A small image classifier, trained from scratch: 15.7M parameters, 21.0 epochs.
Rows from expert 40 of block 8, named by matrix and row number. Rows with one number belong to one neuron. Each number is 500 + 50 x the weight over the matrix's rms, rounded and kept within 0 to 999. All counts start at 0. Numbers have three digits each.
# up: expert up (model.blocks.8.mlp.up, 64x64x128), inputs 0-127
# down: expert down (model.blocks.8.mlp.down, 64x128x64, transposed), outputs 0-127
up.8:553491547430489457455438462549605512460512456582507565392544506496641459474466554517503522517505467545540504532453461529510487489483502519471497513527410452434441410475513470416536453482553502476452491451479532529480526524398491457591507433488510605476565453548611514411464535471454510452501552495453562576479462501462545573538592464585516587498536399554480340536511540575428525533469
down.8:546574612513451465535539491534510528577476539545533566536593383473484527480421487497450288490477554583488408506520582507414547487441439508534453526437621428477443489459477499485469532576595520441439489575624511508530475452482418542498559511489424524492493413464528451673507585528511498536500531431560542471562474472522516451370381507440596590461466504425560520524429410531479498459533
up.9:510517492649491474424488500512411432505472548433533563431692487465533564497513475422502448518558441409474478502499556507490432508488465518484476466553491529452485405513537450485519618524549576563546513480559481465523561473519524453610399462482481474442502496453518599581481527422600516588452356632476511615473494511524478496475509516533398539396546482536493532451499537381528499517363
down.9:484554529582484445501469435484491556552542492479621511569523522492526523644476311554456469452505470517535562543513537560435516541527494525503549534497582444546558534370386591381435541498431553493514470420415582536537511484524494453598502538535532566502550489461434510444487489497447358371425439527530461503465347467485544567466488459566538497535454519484454425562463548443492572534548
up.10:532535447451595501498442458456413538499441507570493469505548521473481514535502481567514455476475475515575465519428525518480504499488493528534487498492532525544431544490511455564480496455469491482468507491505441542513532482479516466433529420454500508466595523578483532439503500477536461538462536507436528572502458506500477606598476499440453424553478564507496486535494503564530511518483
down.10:585464452477511582512551488562437495470523452540519500419436433514463501481428527442489532556496497431519539501506525512537509492450511598556434441500469543524538536501532506503486501474538492496537563555497525512504496475574452467475466591513491396536517440530512514530432511512524508443480571455578520509504477457483463495480496479419514474492477406519483497538492471525562535501523
up.11:512494440530426491551527521555461624547628464536474455384612519482530478486513455518439462380461506506488541502565456517541550492517446486502529467483512444486484523468510500576491444502462491536359486524578563517435497439471477566513451606515631517570503516509556487584592428536630457511429493589461578514484424459459397476578525467484432487483448420486538463409489553421532565517449
down.11:484459538467486407437537521550569473448562424470597470474614511537557540489462545528471450550482434564417530497514522507527548498564457582494425564494482477538535503395344550449427479534528616394540565517553496471496470583427527406528461483486405458589536467497567432458512568429485483472513493573539421531501469456501500528516604501554504574500528439502481479471470518458438528501518
up.12:510556408511531477542484523528470484433477483516498426533489503477569496474522528501512518497560501490465559539542563475488535413419541430553493533541520545557423489520554561442537567472482415540505495454496497498515450499496518566522509486478427427474511535558559513508531541553462504498475526456438465413603467508533536446492447469455477530449557541510473479441519532480495463431560
down.12:531508509463465482484553515504553516501507496543430528496549586503550462422515507439444556476528457438477500548531446436501544504505489507408514452467479525555510422513419440550523502427455438453434480438521511523504490454525572526472517450385478485481511495518558564539484487467536508536507477474506548517516568530499493466548491479559382519560602489572648542401481511511472498547569
up.13:426550589576541540464495505548493506463444537558548515597535431465535533531567481515461437598503486556509495433447489470487528424515502440535443398487513451562552482525507509521579579530596480546428545506441443535494432472457432489465472497475498525441491434478429499486416536557414463499515498463533554491472517521457525523543460504473530486495496535554551559487519498475511466587390
down.13:509447453522550452440486594495524536493511506500519417440521495522493595463500539557552560416545520589548567512488561460502417495438547431452468425451547543482535488470561506545509479538417443427534501511516510540500572468491428506432485522494488433457573481481440488500433507447523560541477512494501442450549536528479486479449528523410557559519509565476541480542461473461558550557458
up.14:460532599414496470403644508582477491463586626453550462539520513516586608490518446533284561485536453537511554374563623526404659502603584511460523536444436512386518541442539487520482538548432572454551523536489476569374481436456562390593582472569400445508422530525540500499481517424440514450496479430516517432462474542449461374424531471494393458465557443434431469553539564500617536506587
down.14:590517458562460446607443532501540412468457531597550498397426560506506509500445592460417472547424535469467477461497585537541535580516447376534503377497495565534538555472462513559542483348405545519511490549392548383514486597443509450481466548566441514450394547491466580527383549478405544497334460561443523484414498470475565567576586510556516466516477536579494506541510622460593583546454
up.15:492502517518539480474531529517562555490555513508469509508537516560506465504485441510530480470498543529490551507492525485476509471501452478551465449533523445466474470515509515487498478521438475528485481552504459505479542531514521487512455484449461467482503532536524523474528434522518467484475511485545432487484498496577492473506489465513587540521517477469537505464522450508492533466466
down.15:450527530576449458538538446512463495481505511517513525531533405525506452498516486481505515494503480507518503511456486438489543528490475508509493531501472513475476492535481454476480499489408541506507522482481497528498532521520529449514516453562489508511451517497536549510569496442472474498546545529521475544505485428494478431557501558585560486449483460499478505503532465479552492504504
up.16:461573510357499483405527370479499574560453472491541501454558517546425380363453516471591528528517500484467550502446562514438614511457494488526552541477544373551666562560401459513537621499571629402435558492562413496494609540425571498353534408561451577426528526536507557487487457514458459449439344510532484503541548571569507439518427461570411549517438490555552517632544505473427443465531
down.16:537629572497455443486535566433462533507598444553566453583499474520388374426437464600568477465454524468420456496548462466467490520449533489400487401407505496514591489520469438579580530470511473438462604523501368492457456511519399602490455575583522516529505420529560473595467442519559454547605524509449483415544483550562447545469443515563500491519452611455571470550486482476490511527540
up.17:469538436429460483525454544457488467580545413493403520457570556519448502431607547511463410467481611630411521502568400509424483519554422521497533501511532460448534565464507546495549362566577553470450411617555501445542548515453500468506565463506489595457481549460578562551575547520581341455484545485465592440429508392530508519436507425492604611546551427572532477440558503491416435475395
down.17:466540491658305401473509542480531644458518599539584404544416468539459414525565601533549377463457538503360544482399500506509503554497504506378492606506435531423437591470555474580511474486651443527565604430450509539517500527514412459467530497589521456387519504476616598598486430418484513429557436533584509524473434601521420541402401522466617604523451537576339418551507411536543477497397
up.18:512491437562494441504484512518512527489498472521490541462490472511560454506568487506497509498570481572519455438531491488490528545520532413513449494507462476496481454486581537465552532461500436519512530494465425526544543611479491478476477487512518470430481493512492521522538491493454484410545525568499517498513484439526508521447453500535534495517493541437554484492467476507552536495488
down.18:484490562511536549500503473464528478473433523517489463492548614534497577547512466492450462482511486457606513497406432437485551444459509554560453468478567558552469512558457500473536418505494499456476498476523547502562481507470547489485540481522459459491423482598487574451540454470489471538548541522511509535529473484497510499442475533490484498486513556457471511500485441514512459502503
up.19:542400525557523492534487485516524549535463397526503499393477419443387502410558680457469599440512550466548479388473478494476505537399446534470536535402451494481577492593499541465402499527536475345484456444393514511468511590527566562481531490529564538542467431556431487473640551524513451532432489574578509522516538437525482542549593480451411513485483537522481513518524498445493610604483
down.19:465512434563537515468493494496491467494561495485526461410512504558501449486620462477517386492533661554567474432499428501569539467462451480496559441465456487432485499502463536567461436507528544536481525617570450581557543406456449444548570349570501544530576406480445414528483573519570471562549481488468459556500373629487411523584529444546356509486424485646473502561519558483479471449500
up.20:553477422536527561492496556560452529434461591528436566560549464443469446495555391538493529475471440517529430544524450560488573447503498485498594451522471582455463498513486472486475517502539443509427423541493484516491510566534522560510526375563496423500528471463489485495476579564510503483490541371539388529493577548486470516444504555451507462550423522626431553475533495546502471549408
down.20:463456447469545529530462455520472529585511503487464515460501554448470461467513434589518487457480455476483528503509518505391547542449577484492480529475457525560472493524495410487481451473448511484537529519505505536605507508467545546452562525540421650450504502443482490499506481484530524558577558546515504453480607421415551415488502524518555488514468529501488545486409524643431418505468
up.21:472503526427393491483356430570484450503455519453443437484473547565504541586489435456618585485519505533514491554497372593625473538526374604472616577553510467444444605533437554447462466396420577485350460550466509547455493491501498487527519502523451508573453507508538467549463478602603462580529496495426476506500493443466560592546461427510567515560531545374498565523437486519488527459501
down.21:452542507420382652543509480508479554495509432507385483566539499533535384564455514558484482549435427458506517513506497552601482691458660480570487471462404457493609485522480498504440573558462569568419520562446549529383404560525412452550509508485507441362453402502563484579631505563499639432480489431544529528448429700517460528417496548374460490444435452555522376488602493500531459422511
up.22:510584605497422588471619472622515517516626603430580555527568473526486530545435536468464546476463539467595501435594442398435430530446523465540528422496478475496432581511497471539504430547499596426542460544551560459474508550434398534535368423547532431509536499527529487442513441509535482512410535507529383557346422410449477507543480492493497461444476545545534456511582609473489482508432
down.22:434472464545509555478331523467450407505491572515468524557507461418484560483597542448476466574556505391452494530512546582453474463540573465507455427509481488520564485473466632445509490472432462440714448567536528473487462462446512519533550488521480549555535539411500471442455467434397469583520593512375455558428618455552548547500459377569488556606527432600543527421425604510430593554524
up.23:479495555579469607520469496457477562547461473541483567544519453490571491448502461556525467593391528416475447555471577448554413534554544413561433583510376597554424526626443470481486582421519392481491490422486416394569437530554483600444523553499589448413508497514569525522517406582453490480569461419598467460620529500474456505416491553520462558498457509436567469525412470557544460504481
down.23:451456585372552464618469459513517529438473562479466501535484521553480577444441590563656597486493581514490529507491480465402439505439522505506504524482512427441430436408552514553543531534530443491571487589474323474532486469394539544482461459384571495516461540521451513481560446599577418504513420415525556480592625589456399476521470510477482536475447597479516632493520489475432525586460
up.24:474427564441442422517475481477522474491496468479484522575479502534507563555441516476460423505506563420617504483547519412443466585396581567477556413464512474455533523507553539485505438444580510598591488589449560487457441446585392505624508509519452444506519551438599491463453531498438497535566460496532506438391507480460615555558442442542515475441498450428513604505544458557561452499572
down.24:556384494460393532493474487484472479466504632610446569502436509452541448534481506496482597578550404436531525510497586535484484487494474461523574466417489508454416524553443562437576454559493400540470411510423510492532552513530511518459491492546565551476358506466623480487563474495500563544505472510419405400418548465559562471495455575574501454551576554525571529497544476440538433405611
up.25:517460508451576519540477438502457533488576473494473501532566481516447465540609509489482452520532484553448443487458540552484524454489497478538449465473479535477449473492565588453507456513520553440515474463505451434486541479507399520566528436491489480509505543522459513493502497551464544446462475511480464500532507552606467441475476564540526473516470468485564499588505519487539522499532
down.25:455503535494505524476497411509501495482506495470508461405458513534517550396524503479558506616500527485513582536501473437493456458514407504479559551534526521485460601582474482549510488522467528524525456492390434601540535527564540498477489550493471599505466502507482524444455417432553468501550513450460500445455506561473488565565420505542502515502573482437495503508428459513585511454468
up.26:527393476438521480526526484481480461494617515491506506462565507540444527511526461525489432492495502518509510534476528415458598468444408458541627497519537477528488440516562482475406516460499563513562533547554589478444545538591486509557447547542496551555473540408564499444528553500488444466394449463484483572501442479544567503535449425497443534484506431435470464517519495599432563508462
down.26:487458517557470489477485479588482486519510511533490548457492445493461597543495425494555569482547465523552432532540489404482412468533494557458487548568458544418559525563575482527471475471445566496504512448442503516502477607464442451499433435539518534521502565536568595545534446491497522492594662407334485471491477539481492521433403490487589529520500532386444530518520434527557473428467
up.27:529469489505414459418437475514484465391471501462645492604534438526500504519551439433458478514492607482597519504472405535399602606467510588406441535432611428565550486445553515481542479535503552536494601540498413466493493449490488444477590498586501445552584471409489507501411525484495571452513478526500485535439439426514483530507503543494404523502534543451565578585440511445518476465633
down.27:475517472514419603591431544446449508547535441541535500516548536521458429582511441540455539516510490423428467434430472572577491525551575459488541419491534482595463589470477442541600482448532474523469482513571434506460536434488420614474481559609493464454480460486514463455621455570467485535565448475489457459430682511451511554503585444521435454546537541472539411492578485402460531515456
up.28:463501361595442513514426504531490553560523459408504425495496468521421436575561523519473377540492512381454507495475536523523382480429472457474604510532448378510500498451528574448505541455497510575546546500490537504453495519578509511566562518542477479560510552482512500545492539460507422535515484544602469497587511441451577494583449545527477429500568568517504651423468423515436520456500
down.28:552453542438548376475544431475517506515386586448514534434643524376492537475590432505544515479473370526573455606455523551567551491523531494593391430401516529456516537549516485540485459570430480343553449473447507525515520473434472481494539429530434586494517516488621515460487431524486589569483433638509549571537481463501405440505517440544407533469501443536508547617437550427462552593518
up.29:507552534492511514474563484535442423556457485505488504474515543474512421563583494553510521450498474505468487527443508497467444479551502579430537472386483534490519480540501466516542489478461470508521532520471539556407503532459487515547464476524527532469497558540541493516444535530502559469458580499551459450523497454506484505494411468538499511484537463543472519552477468472500561485450
down.29:463608487500483505500455534452466549545488449484501551497461461462477543509534577436487428547462585505487490492533511464593484529486466524548515527530551497530523480524646476470492535442508466478510446457445448472489495491471481499486478577477528478464474540502481477539539487509455537446517520545507446580480524522551432431537536555463549463529468480441539480494491512600503433487403
up.30:473491474546568527466458462503411497463499424492509511636442490457476449521422563487471558500564463491584463591529622525472531541517474488477484620478595467391515538478473543466503467484531481503521531499628460528504407504445499542478477471455531391449548476471471480459555535463575439426419493533467494537541511512463479475443573509476557476531490515517550524475617522480506485572469
down.30:486466486477562582455512594438438495467468506449462516570551584558550472476512430473486563573520531577456580537416485415468454441534499506478553588585461485494480593477547421507503422494542510478504507405595437465515532505505413483479512443547560461490561470589539522535470538492493472521423472507500571464495496468449495500496500457478492443478593497543476472445528545495525469465505
up.31:477458555528482433522560518493548454503501522472500515515444446494512488462469483452483540537517551420502484484512474464459489544472507513482495408552557510446497465540491522473565448493497528465545481574592591470481485466571510467553547465500446488489472557542508522458537510508501575495541507597512448470447520505479467492455465520534464507468507489486498520443504501524480480540522
down.31:504481522435481518481460446487523476463446552472410569465489537507530538528487493481483510539484521522525429467492469498529538502472475489453488555541507539532505499577514463482499461513535463534473474510508462511500512572499502520481520511515549530470495481481515550493499496461513525509493510484553475489395546482456534453500539504492540494529532481375518543477508439483559497458562
up.32:522465414499512481432550362438496477438557547466525501574499498463524554505587576504499530529501507515504561519510490508426648539612512522565399459479544461513510535568517441527560528481515479541515541617477431501558461484529461491498527503457530577604479464497525467499494501478537510440450385399472496437435580448475535561494445466457505497453574503477422580506411420395536517374620
down.32:452421536449449574449433517550521523449493496505441487487464553515528540622481455405474499539545452443511463473473496575578453449521545388559555438534575492502504548522551495430474584454531506521487569504583511532530447524524457474462412655498490481476417575478468481498384486591500563492443431507518458540559490525506522490531506572529488489462547496520465460491493456561437509470524
up.33:507527506553539554494500520498507507510483473501488512517473505495517488542522471504484509538575488509504455454514521449540469489499505505495563496501476482551487476521545487458455503482538550500521510519551483507483492547498436442515496442505467471561516532389474491481473454508496486532501578469502498524491518467522532459504575505545477501510449499498492522525432463467535445435494
down.33:515471513454475549524501471498487476557410441491487509530490512499535560462483556521482483586479454467439474522507495466478490528536418540482522534503504494525489537542531479518487548462494471513494439475474501512433503547538559481472520511514531546507483491538405513531516497558516443493519504478463480543523527469423504461495494504498553526523488522441489528517499497507474511504558
up.34:493539458474455539517571414506500498356529522514478457502494570464461517525527532450500515552528474521526516490469446548418428502502488537491491472472604460504493458444470523515497451493527461523511490491527479484510504531520549478526448560544556458521492498490524568466458476522503495518520488505474504515497559536539525451507500429505438477506559530507583492471546417557547462512475
down.34:535516459414480566502555518569428498555490498496541488501486550501522554496519517533496514477486480487517517519541529498494503496552506500519477491482543619521482545481517486478473479472435480497506543530447521546493541464465537455557462456488474515531552489458519473410493512474545545464485492433585496456465491438502534456501549451522457467416535459524554508516492462490491491489461
up.35:588604498557475514402493471426497515518529611490590592470567482436545542509459546466489502547483573533466476494494489391488479458551367542472548502593469455441490452581461495539516463496479494534487588430490510443389527483472485528556483457635501494497515404577565439440512596493500498472605463517448520452466522431473427399503504498543574530469529574530433509506526496506451437492494
down.35:499496610481557486489517453529507392501444496539447490469549479504545544442517488417463576407569538347562435423519577616507558453530505490508430496372430536448533426562525574538505524522504590424539518543363442452464494466470547484557475493521545584463600556498506508437461496516505469494457518526501520467505547540503511437507502484388551605551451481504523496490534485457446573536567
up.36:487523452549548552489474501466528508522521493548508506532499506512478463508493513455490430482491516533484525487498547547516478507515474513501519458462494524484463484508470476463545486558541477525544503485527479523458487461500503471474451498509467560526517486467519507557493463456507528476506460448491422504463513516505500548570492545493497520543461522496518497514472520491532440486508
down.36:488486538503514511482515506496479540464453512505487546495477556581550437505492489467526533513503488559438500433474526503448511535515470549510558500524537548513497519532471489535506475460492497500476539485487499505469480534507468537531528511501524514519518486452398482504511572474548477458570463445511482499493427468495465492506517525467525461497543487455440567521470480475513474496489
up.37:512486463452510467473542416508475554520549477474563514447509514463509529564493491436529446484518477434487454515516491536497594507583484483491531468484504496488479464537555526513539535490387496453562478513507557507521526506515472568509508520492432467543493526538539548505461481523550534578497550496469461533552446503465499520495398501436520469478512435491566476518491508476456481453489
down.37:490477515488558517478446478546516520534430445480516548490530460514576518445503522505511557565504510499550519531512512453505465524463501474516506530470515476526505503550417527493489540467476484511529502520447476495453488508500533501512486464538515551447463576542399490463541521500475504444478458472414496550511515457476527556448469521494544533495508485487485524492503436479527518545520
up.38:523498562506527503506489486504541537524515435515522471492543485465475534508501535521508508529500479500510500529472472515520534520502484505546535463441523502494448510490479519559516522488515424497524541490483503491456479542503458461517509531531452486525471452460498525501506429519509474518500503506523491515567526463480501473487537423499449501484480522520469495518480515465481492517508
down.38:538494532472495527531495469501500465493484516458479512543464515507510511538527521480482529503485510475485452542434519475494538484515502513486569545532497489553480543564519507500496443528501446530450456482455522526521481522474522511496475474535529500514476438523518514462491504474584474461462520491521507490454523468495465495485497530519549523506505499446495474519503506476563471515460
up.39:609464516546527374392466484419560455447452467499363492524517578484530401510407423555514493382492527527420608536501456510562481515505456466467546519550571512497389474485531537470447564544522512482452409446496523478409524553437580391496517500656518563554480513502554534547520485520554509537502548470564537442522449446506524497473510494472596608449578460498535474492526474467505537538507
down.39:491514505554462456547592559537502607549530480420538489565540458472475501502496579443528526503440534536512509456527425471460501486459464494494498475434406536553462490497399552573456424532480574514467454473470522543453445402527481498565433484517619613625550506486461540569583390529570506471490444559501509500565434489406567501541486548463432438429394491650465576507494474508480492399522
up.40:471511509557481519499469516468579559519652401519532493493482481547447531483448471525466479514508384477413446506539490486579446530443458452374595496598431606541563557510447564477463452410555532553487581547460486475466475604548457455493547529535386343582520493334523550566398422535561507457513517493508521554355520543487408681594525555473412450523372525554566512459558551492534558476376
down.40:551437461476368408506592540476444577663602608539602503449547465448491516400552502589521371493449420518533519472448426480411479487528561535535504464485560621468474526393489554496529505618515554482492495556510538545460500492441544463542517516520540511493607383529527480445522523418484462582468490586541514371586477465520449474615494511472475511462453441541379495426397571560406514576393
up.41:528532572513501500555457449566490478516516514468464484519533553484479436487561501473460484477495430509459502510486538567486470505592507508430514449460487589505482495507530527483503575426479541534476499412488498581500499454488483500472537479577489496583477424436493564491545497479492534483468515520502472488544508483460472464524485442463430546467439512560492554451532548482531594495503
down.41:537453516497597494456575496485485545482497434509502481450590475578476507481446525549500561434467513525473453512522443508521480409453460477591493487521543513533501521511489498483462490519557468528481485501458532487448536464552504559444516555479557571477471485473464509501470529498472578476493458503515542489438495560467523405413489579440528504518487460502496565514580468544474482533473
up.42:540557542481354576437544546486425541528601586591584484567406461567551520509454469560519491509364514611484459484519499549579417465548487415556429482517550560545439563483500422608529539628566355491470428507434355542449528465494323514479577606440628466456328476437529418465509568482515498514554517515539425334459466602600580469485484645495459464441463487406395384592485413548637617444550
down.42:538529452485575548497606588506497477335448585454574511382535541390457496500369573534541474476440596463459587524496520617502455522559567536404443526593438425459477418491608493538495498433470497444529482553560507413530548495531578474463442519440466451576451602541622538491473588621462479442501437471519437442594573440435439603497578502461445398402582660468478508371455538553449356574498
up.43:420459562457437592499471525434612535465445448510502523500426487448525450555485539496537520656574488491528463464405477564603442540532404460485476440398477461533609410521460329514477545562420402580562625417553445417484520500474510516570412588447580436504481383409511551489461520541515531508545476499616431472504565466386649637520513458588464464584575554520524469452378509535485538566539
down.43:574409656434597444486537357515431478512566568428440448589503505549433462564542505577500555394539579595459494312507463477455477533458509503540530531445403601449502512379495536433477447557528477543476485537602510428493562409406512576434511391453434545502444637581501526524512386445530401438517448526499577445565492500541475463574568490422561529536488579485577597545507509533518447558419
up.44:461481572466511563460468599522372541464518448474550494559563492458483437513504580565541476437478465502516445497497514488445545488481512520487492481481539594473491512502512432549469587520519515502490513469535476525445462489509434431527544561531468495561566501501428496485483494495442470470473520528491516495498512524478551506493476473544524449507506499451553552494564539516490450434469
down.44:541555534477477468456450471510547454526512537505529458574466550543470464516567488428544526504467492419441491479532517510495514521555551486504452515529499505472517486417528452552513578516533482481495445434524447482445511571451529491434456522544473487544460511470509522530459505551446504522475568541592500493410613497403509500470565453442498469466563543519513506449518461462584503532474
up.45:477467426627391401512498425527540563505426513532473490493471446524465539597556590536510520553427516479540392562436501504611455475521420527573405431601509472453613470547580548503456450461507494457476465512506551464465501467405589520489449467524503479428482538604617520628443534561497519450557498523455549447590484451516388384551478569538491474456551544447456554488498602501472479438427
down.45:530486515445489481521570522375576568491454526484393440520494478524553503539465514505526505412513440425435563450539421415412467484421441591514529435470469393524466431454584554439541535655508566513574470529515497528491532456533488452534500528409466578506583509455396500400463508463554498501507537591576570541507466482580525438544499516547573581452660537409453391476653486481455489497573
up.46:537455437486482580515558370522545470535499566458505470411381626481481481476532427571515486498533504519521553367534540588463405509431477584458414569526533623468529442470556459526527565449447456497455516504422498509502537476487572552494495517514477424401472442446393499518495597443517466490523597541383439435512576596428550562452506528486479452528489427579552584514581503601572511455545
down.46:545568426582616585501540493451435463448411601538532467467526571440530484558478464529448529461421523527479500530554504570613548503528518486558451579507473492447543459433478486441534424480545417544510450439465445466587500585569459644473512485660437429533411473579524513506468517510381525539452478431535506551529551548454531495451533437443411555467418355538526517481491589503497423458499
up.47:505481455495497521511598619365489483415553505512435491533467468517387448520580551522538481492447589466482483486568549503518514447500490486465550454486447551574550365513373420584454476584453407546486496500499529626525551558529449518428474407550514463443459546502502502423504503646514541491477557422517389482455498505561491504463466510524461589487603477498488593486509417452572556547562
down.47:489613566446543511356472512553485442433503520469499520560418484462522522430492483507474473509528485583522430547456472422474512516580506449444503507495516448461501543504581509434591497595494525523546478534480491483567463497533590574446627397432615563560509510453431502442521418477496488560528542491505512526526488461471529610443475490421479452530509549585575520467429464497567394462460
up.48:517491543486461508452512467570484526441511541527420465429506429475488444533539484511496468508500450510452554407516526480460497454572478541481434576492453449476481454479518454508509547502551482528528463459449444535465503566586497499526537555549531490567501518565455514488466523557488465483515556485480549559525502548454490519492488538507509532476533480517552473538461488488438526522476
down.48:458498518469553467544471502517473505407441523545541523476431519530581444456437529475513501551486511524529509494491498453482524464525493516486553523485517587519503485531535443511451534483512528487463457486507446539502500475472494489476478545465515492497506554503537521508467495455506500502463488511515429494515504494527456454616537562566574444488486540466488520537544438524474492473454
up.49:565497516417493448547584489482464464431535569484485482556515467569475546532546447385383498608579461423433499447433488539491435506477447525583514451473421460553541525431512353511597518495424629448551508523558444417520557518502426521481505470537471453579521618465441445439498552586463466459536582551464497471581614566446385519661515494494554533494441517565549432434522485500410546572477
down.49:421401461527574518494556528500498499539609521476565510546464465477445478548488485558580546468515537575477396410407557556534494535534563457553566530497495625554472479468510402545494532337599513430430501438469545423352540472451544523443570594516479413586589503430553459409539499575421513546508479462465556531572513541534392512477438507438442443551520421483466427497498602516508518510468
up.50:481470521561570365475502540534538556448477565479549411478514387565516496477481534468527463485520535430471454508438497519461616442512560516523536466541528387598526544545556530563385455503505459421520484464409671555505415501468473454513468568451487539535568470528468489429479500448553414444540530518509487520540511481494578573524584516454460530408585541463502496551523425462488440560454
down.50:441527532528518566539554439530494512501444466514503500551512402544467512488552522515489431516512558612473482527543508446480439490479528428482422447519525470434607439474349602543435528587488518560387410540421504544473477473552462560528515498538444550547530533540455448542513524395536436482471525520478453445513459552550494448478560526532533571516436541573472509416521475558451520486540
up.51:545506499466493515509504484509465550606429382447475513507542653470511521580453511413429510460468407492513491475558493511525515664477470500526459355471470471430428563531481394478524653505508487541545456465391470461437539404457476549586395580613451441485476519554483495352538482486462579529481536490589477553585451634518533592537533530558472508468550500503505543445511535556492463468448
down.51:466414427582588470462459540503466524473495483509482487526470453428535478548552534424437512476558530477479499489489539539588602419483443481507623452520434478513567532567458516410543448412506481542502554493524506500455515553604510520527470445434567530539492518508446535541413521462525601427356551560445463485461533507524587428538461423539497416453465495527500472554552597397555560518500
up.52:472577604490499450492545537555487547537521531441494489503460506500557528515468504522529495514505496508506486468480535476546427463418461532447511501544440502517449506525441546517469483535538443526562505478544506474484499499557525432447560513526530472535474592487481470502503471557535458430568475434507471535575498494439433450497481537548565503428520545436478478453481537418521504509444
down.52:568497477501472505459415486520557517590495517505511561466459439526529517526437514509503494534414549497506521575550475492507567496417443497537519541529428419534495414545522533487458424497459495482544480511495422530488464493466574466500453468507505517533488492515563482439479505441477461530511529529527539488567450509508494475525473436493474451506494467508546576532542522541535478512545
up.53:444421464614433473548559610498451365523514462485470413555400533568492480460499536506498529423419530584524568493356478549375572590538529408454643420535499600404526481485482587536523439475460517467528541450542449480334541488435515457558471458521542444480368430493502513573441558490540541496592526587470465581479509458593499571500572574451594464471382455556466469487507554479554559613495
down.53:514487492505484363498453534435396409452570489561471470441459390477565465589573446461441401415544435503563576435522519591562530570509465561510448595591608504529466471442456478444489609591532514530540560488503566571515502543478459463499598483491496369444605494488463469545546525407495525465438441522541635507480416482645555479436526406548496476535545478558513402479490625401487492468519
up.54:551561562405494607483479493564425504527393385509600442450507516555514518493513450464526618507572538493524506610463477605491556498470517495554501571449545445471502548511540531502428521455387456550514548406555549487477487473520414458417464527468595361530510480584583468510519414465476504414522461562489411510411538506461564440568485430532575502475459545476470473534509457556463503574458
down.54:537551556462400521504413456515466522498470413439510575538449459513513507404531446486528594508494516543447626471490577524557431560532505522505472468469456495560475458587462580477498555506477502474468513565564558472434437371524425560560496556507512503480434520376535443505530442523562502529551464412371556508568497537561484542486448516426550557509438466492486461464507568419543512605530
up.55:479512504503517484461470488509495496507511528506492493526477485496464496483482507483527487489511457500510514495507503498501496479464493487502501486461479530502502491514461513514503497493497513517478522518513525523513478499495544520528494479500487472517491512483502499498506499494525508518490533475498476496510506520524506498497499508522483526480485520507506498519493529498514481508496
down.55:504487507479528490498508501509521515506499489501477525492491489506527495487516511481524541488510490488513478511479493501481501531465478513522529511509487521514506494523528483513496463533479472560511465470519496498504468490533516479510480485504499489504519506505496504494530507498497508479486490497520484491481496481438493508523515522508525498499541513462486512501513443460495482509509
up.56:561474546473367466591537506433530440478490480618417568563464427502616475518477580469465492513483418562490470456501440408474414507561483484616465454443543520483501498557478582564497466517439467482480389542521572490387537422532499485601548559499528509547519465478569510507476602372514517511516511497535548606404468382462451570584597450467486437542457471532578513404467575517546505447533
down.56:470423503609530462455422528474515478536587457570573524594504606455440481546479527421544435501502565454588580532471501565550527520490498516460408488505536575487547459480553487366483346540576511573494511510458593470559518529491448401436522469595491428492452434469531515539587489418553572478526481490518432473457512399473643476449529454495533472563474437427460601419499575449543396471507
up.57:490440497555489432555558452430476599486482522518505507496557359422469450555430552489549427462489469486546535444423492509522512487522514595490476514514435553472553476510492576562499490561499526515537486489487457546507524492514554475598522436506552545482549396473512508470465493436488487434458534519433597534519525468507509468463492463524529478541526463489494591450545522474474496499537
down.57:388478529503510460449572477496524441519521384460521504480460521513500510478467559491394519483493485550504503583570461392543550454535477463470500538561454502481498569443549466518489515494464518535460516509574531532488558493537499490573560494480529520479489519586518444490495526505450507602500457550554529525415477504537493508536491539535387447484392489560477412540496457501510519493520
up.58:487519505489539497459521488500499512523520513516509501517471496459524461513529538513490499447502489497512502475494483474499503528507493495500489533515493440481472461475493525491516479506483499515481502506505522490519505485512463500539484525516481485499494518471497502504481503518520484495541521493532516485502502479509495470506516506498509479483512495513504495514525532511505470527480
down.58:521498487508504492494491492513507502496467500504477520485499505505486532463483517499520528472507482529493476518497475486502497537493491527488500489553516484493478503499517489516520514504489499543502457467496486523502466499518533499495488474504507486493513474502484519502502535506526500493496504493524495442494528492458502484504497518478521510512526494462479521526498484496520501534493
up.59:531491433390485493387452451461486587470477539476528515571541502543537488527458427448544447435546547508491560458500528552431645468485517410526547448577445524573494477501473656563519508567539537486484537456499449514476495422508554489433520427524336468554552523510511470511558527529475464495523410534488487482467494503550558508407448540523557521528504437451525481512526537453462583493511
down.59:571542461526399483479544560563601420529614450508498479463559600499542406475554413496401465494576477464473604454538484519494473524558426459422494476516524502483526445543483485467484536506447488466468586477516495461533467525523443615502425526400523475492537476523537478522511482565429470474473544541535407523570431427428515603490459506638484464497465511543458451594443433548546531536530
up.60:515494421638525526499538490485504576606545423469442578469416437528552531507516564513450440417597541555616651428516516526545466517470513492524552417471401464431478460478551491605456486571483473528559525484438577520460419459479536487586433547524466341579538432445512558491502453454474465443334488618425429514541461534580502439598474474587411449451467460492511516538515519492507623529470
down.60:484471480486533387475553565462503318545526500516541384419463510521498585542466444417412576503477520419550519525524501495437576424454502589410532486469546495447525457465508439489536521452561560494465520517594588436460515464446594504556492472469510468548517559426548474520381501449520496489524569590412518601501416506485523535534504428589386452533531426568597517485451613566531606515532